{
  "arch": "unet",
  "model": "spectrogram enhancement model",
  "dataset": "single English nouns, adjectives and verbs, spoken by a formant synthesiser in many voices",
  "train_examples": 78125,
  "n_mels": 64,
  "win_length": 400,
  "activation": "silu",
  "attention": true,
  "optimizer": "adamw",
  "lr": 0.0018,
  "steps": 18400,
  "batch_size": 64,
  "lr_schedule": "linear",
  "weight_decay": 0.07
}
Rows from block 3 of a small spectrogram enhancement model, named by matrix and row number. Rows with one number belong to one channel. Each number is 128 + 24 x the weight over its row's rms, rounded and kept within 0 to 255. All counts start at 0.
After each channel's rows are labels from the 100 clips, of 14976, where the channel reaches its highest value: "strongest on" is what is common among them. Only what is clearly more common there than usual is listed. The data: single English nouns, adjectives and verbs, spoken by a formant synthesiser in many voices. In brackets: how many of the 100.
# convs0: first 3x3 conv (model.mid.0.convs.0.weight, 96x96x3x3, each kernel summed), inputs 0-47
# convs1: second 3x3 conv (model.mid.0.convs.1.weight, 96x96x3x3, transposed, each kernel summed), outputs 0-47

convs0.16 [157 159 151 132 110 132 119 194 120 119 107 176 131 138 110 161 179 108 142  56 138 156 124 135 128 129 142 143 121 154 155 114 130 169  98 110  85 148  82 149 134 106  69 121 146 128 109 141]
convs1.16 [ 93 117  96 113 137  92 161 119 159 101 149 100 101 162 144 121 117 106 149 141 126 141 105 130  96 140 144 130  95  79 147 153 122 140 129 117 101 115  92 126 145 153 166  76 110 170 154  93]
strongest on: thin (high-pass) (79); white noise (49)

convs0.9 [147 172 192 109 135 156  96 161 112 111 136 128 120 131 119 148 122 121 148 133 130 204 143 124 144 134 141 110  89 130 138 144 125 114 109  78 114 135 151 171 144 126 128 158  97 135 141 163]
convs1.9 [157 140 121 144 154 102 140  83 165 164  91 125 172 109 130 113 159 120 130 101 144  94 138 158 105 124 139 141 100  89 147 147 173 136  92  87 140 143  89  88 164 146 147 126 149 119 143 112]
strongest on: thin (high-pass) (86); white noise (51)

convs0.71 [114 155 139 147 110 108 123 146 157 134  87 126  96 140 159 143 138 149 104 111 120  86 107 112 124 108 175 147 137 128 138 170 138 128 104 129 148 155  75 146 105 130 137  80 165 100 102  98]
convs1.71 [176 128 152 156  70 151 106 133 108 142 180 137 140 136 137 129 123 109 137 101 128 105 128 176 112 107 154 120 165 128 117 106 126  88 111 109 134 137 106 165 126 152 125 130 130  89 108 118]
strongest on: clipping (39)

convs0.40 [126 161 185 116 147 140  95 143 121 129 129 110 103 121 111 129 121 134 146 143 117 202 127 116 141 134 124 101  68 126 110 139 118 120 132  75 140 130 141 164 108 122 147 131 109 154 126 151]
convs1.40 [156 135 109 135 145 112 121  93 145 162 122 149 165 115 120 120 143 129 110  79 130  83 133 158 109 130 132 125 105 117 144 143 155 134  87  90 122 154  94  94 166 131 111 135 118 105 148 125]
strongest on: thin (high-pass) (86); white noise (54)

convs0.46 [141  98 121 115 139 108 102 114  76 117 105 120 144 129 111 107 152 129 112 132 132 128 122 144  73 123 121 104 161 136 130 138 113 120 156 144 152 106  57 143 144 101 139 128 135  97  96 156]
convs1.46 [117 167  98 141 121 127 115  72 164 118 156 139 119 129 162 134  96 112 119 117 128  88 146 146  80 126 148 114 102 107 133 167 116 169 100 111 116 148  99  99 144 124 106 130 133 144 161 139]
strongest on: thin (high-pass) (76); pink noise (52); rumble (36)

convs0.54 [ 85 163 151 128 125  99 167 143 150 133 107 111 131 118 119 106 126 125 133 135  90 170 103 116 100 137 144 126 122 105 160 131  87 125 134 131  71 124 122  93 115 148 121  95 128 130  74 137]
convs1.54 [154 123 129 127 104 137 140 163 123  92 124 143 153 129 105 127  80 122 133 112 138 151 136  92 113  97 136 107 125 147  96 118 151  92 134 107 104 142 120 113 119 162 124 135 118 111 117 129]
strongest on: clipping (26); /f/ (26)

convs0.64 [120 125 149 166 102 112 132 117 116 123 132 124 106 118 105 118 143 100 155  94 148 150  93 146  82 135  81 146 119 107 128 113 137 117 108 128 125 115  76 124 116 151 118  86 102 136  57 137]
convs1.64 [118 141  93  96 135 105 105  79 158 109 157 150  98 164 149 152 102 124 115 113 124 121 110 131 108  86 122  65 111 125 135 147 169 148 121 106 123 138 105 150 153 147 137 136  86 158 158  91]
strongest on: rumble (89)

convs0.82 [133 113 116 172 129 100 177 119 148 124 154 133 174 126 115 103 109 124 118 137 155 135 139 133  76 127  83 121 152 116 107 130 125 115 145 156  94 114 103 106 112 122 151 116 144 162 121 134]
convs1.82 [129 150 108 103 140 167 100 128 157 128 109 128 116 153 139 124  80 133 106 112 115 127 132 140  63 134 160 142  82 110 153 137 150 143 114 100 112 134  99 119 129 163  75 135 104 111 140 109]
strongest on: rumble (53); muffled (low-pass) (37); pink noise (29)

convs0.68 [111 185 137 116 116 167 137 142 180 173 100 110 132 148 128 122 127 138 123 133 134 128 125  87  98 156 144 109 101  91 158 182 127 128 152 118 112 152 111 108 110 140 161 133 135 133 127 138]
convs1.68 [134 113 130 138  87 140 117 165 115 121 137 151 148 116  98 120 102 123 128  80 133 135 143 117 135 119 104 115 137 147 108  84 131  84 103  97 120 137 129 120 138 148 105 113 107  96 103 122]
strongest on: clipping (33); /i/ (28)

convs0.60 [124 125 147 118 124 110 130 142 157 107  73 123 122  80  96 112 128 113  83 120 111 149 174 126 132 117 127  94  75 147 151 113 144 108 109 113 102 169 137 127 141 112 118 146 103 122 168 123]
convs1.60 [186  93  84 124 136 147 148 151 113 120 149 136 142 136 139 108 112 123 156 141 159 100  79 124 106 152 136 122 133 137  95 102 139 134 147 123 116  77 115 112 131 126 130 111 111 134  98 113]
strongest on: thin (high-pass) (88); pink noise (41); white noise (39)

convs0.15 [123 143 144 144  60 104 134 154 136 121 107 129 135  97 119 134 157  99  93  71 174 132 165 107 111 137 134 119 129 132 141 112 148  72 100 136 132 185 101 131 137 123 135 171 131 133 171 128]
convs1.15 [129 105 119 136 163 167 129 130 112 127 100 109 103 145 142 126 106 151 153 134 131 107  97 147  91 137 163 167 125 121 160  94 115 149 144 139 133  93 102 136 137  87  95 117 139  92  90 113]
strongest on: thin (high-pass) (84); white noise (51)

convs0.2 [132 155 154 112 122 130 119 142 138 106  92 131 121 107  98 123 127 120  94 155 123 161 150 100 128 121 163  88  87 155 157 113 138 145 141 112 114 145 127 156 136  97 125 138 100 141 177 151]
convs1.2 [146 110 106 128 130 125 131 114 130 134 153 113 147 134 134  99 116 119 138  96 130  95  90 142 112 161 115 153 101  81 124 120 154 112  86  79 149  98  97 101 149 143 119 108 126 134 104 103]
strongest on: thin (high-pass) (80); white noise (50)

convs0.12 [146 101 120 144 100 117 109 121 112 111  92 123 134 111 104 111 175 136 129  97 138 118 128 141  97 113  28 105 150 139  78  98 118 129 138 148 179 115  96 120 118  98 136 128  93 106  93 154]
convs1.12 [ 97 153  84 131 119 120 130  92 177 135 143 139  93 136 169 143 106 121 121 151 124 103 144 148  88 146 123 120 107 102 135 155 140 172 130 137  99 160  99 138 135 142 131 127 102 161 190 113]
strongest on: rumble (66); thin (high-pass) (43); pink noise (29)

convs0.23 [143 159 153 125 120 163 118 180 105 131 131 168 138 143 109 159 164  81 153  76 140 163 115 131 122 126 142 138 110 144 163 130 144 165 105 112  84 122 103 160 138 120  70 120 139 118  90 130]
convs1.23 [ 87 128 102 105 143  72 148 109 161 120 132  95 105 177 148 131 112 105 147 137 140 137 124 120 120 121 129 142  86  79 136 169 142 132 112 111 110 113 104 116 139 149 157  90 109 173 155 118]
strongest on: thin (high-pass) (89); white noise (43); pink noise (36)

convs0.39 [101 109 125 113  92  90 138 135 132  94  96 108 133  61  95 121 120 114 107  82 132 125 152 113 106 135  97 123 157 126 131 109  99  66 126 147 122 171 113 108 140 126 155 153 144 127 143 104]
convs1.39 [127  95 118 123 164 191 146 128 107 107 106 118 103 142 160 107 129 169 138 147 143 132 101 125  56 135 150 143 126 120 137 120 137 174 158 158 116  94  92 101  99 115 108 127 131 103  86 124]
strongest on: thin (high-pass) (79); white noise (61)

convs0.14 [120 125 128  92 137 124 136 129 114 147 154  91 145 163 139 110 135 128 125 176 138 144 117 129  92 152 101 127 168 118 114 148 149 119 168 165 141  97  75 125 122 114 162 112 142 119 120 127]
convs1.14 [127 160 112 119 151 124  92  78 153 113 136 125 133 114 101 116 114 120 113  87 128  87 162 141  90 125 116  93 108 126 150 142  99 124  99 105 138 161 106  99 142 159  89 152 111 111 152 141]
strongest on: thin (high-pass) (89); pink noise (51); rumble (30)

convs0.37 [116 139 122 157 120 132 104 149 130 176 150 127 127 143  99 105 150  92 158 102 125 134  93 147 118 171  72 127 125 104 116 121 112 122 126 129 139  81 107 114 114 140 141  71 103 101  77 149]
convs1.37 [103 180 136 127 117  89 114  76 176 122 146 140 111 148 126 157  78 109 108 130 130 133 147 104 108  88 113  89  95 104 122 135 140 127 105  97 127 139 108 168 155 150 131 165  96 157 178 107]
strongest on: rumble (70); muffled (low-pass) (30)

convs0.58 [132 154 180 134 145 127 101 173 134 119 150 129 131 126 131 130 124 120 137 116  85 180 137 111 144 141 156 144 108 125 142 162 125 131 118 109  91 145 152 162 114 119 118 121 118 131  97 172]
convs1.58 [162 136 115 128 135 106 143 106 164 151 125 137 190 118 117  87 144 104 149 142 162 119 106 129  88 128 120 106 139 113 109 128 156 139 138 109 128 120 100  92 121 148 189 138 123 125 130 123]
strongest on: thin (high-pass) (93); white noise (47); pink noise (37)

convs0.88 [ 94 119 118 111 102  97 129 143 142 104  96 104 110  70 107 140 111 120 108  85 115 115 157 111 113 122  69 126 151 112 113  97 116  60 136 159 132 157 121  99 143 132 159 134 150 118 145 100]
convs1.88 [137  98 129 123 165 184 144 119 113  98 107 133 119 136 143 104 121 164 148 159 151 129 121 128  58 118 138 125 143 137 134 127 123 164 181 171 121  95 102 118  96 101 113 156 137 107  94 134]
strongest on: thin (high-pass) (86); white noise (50)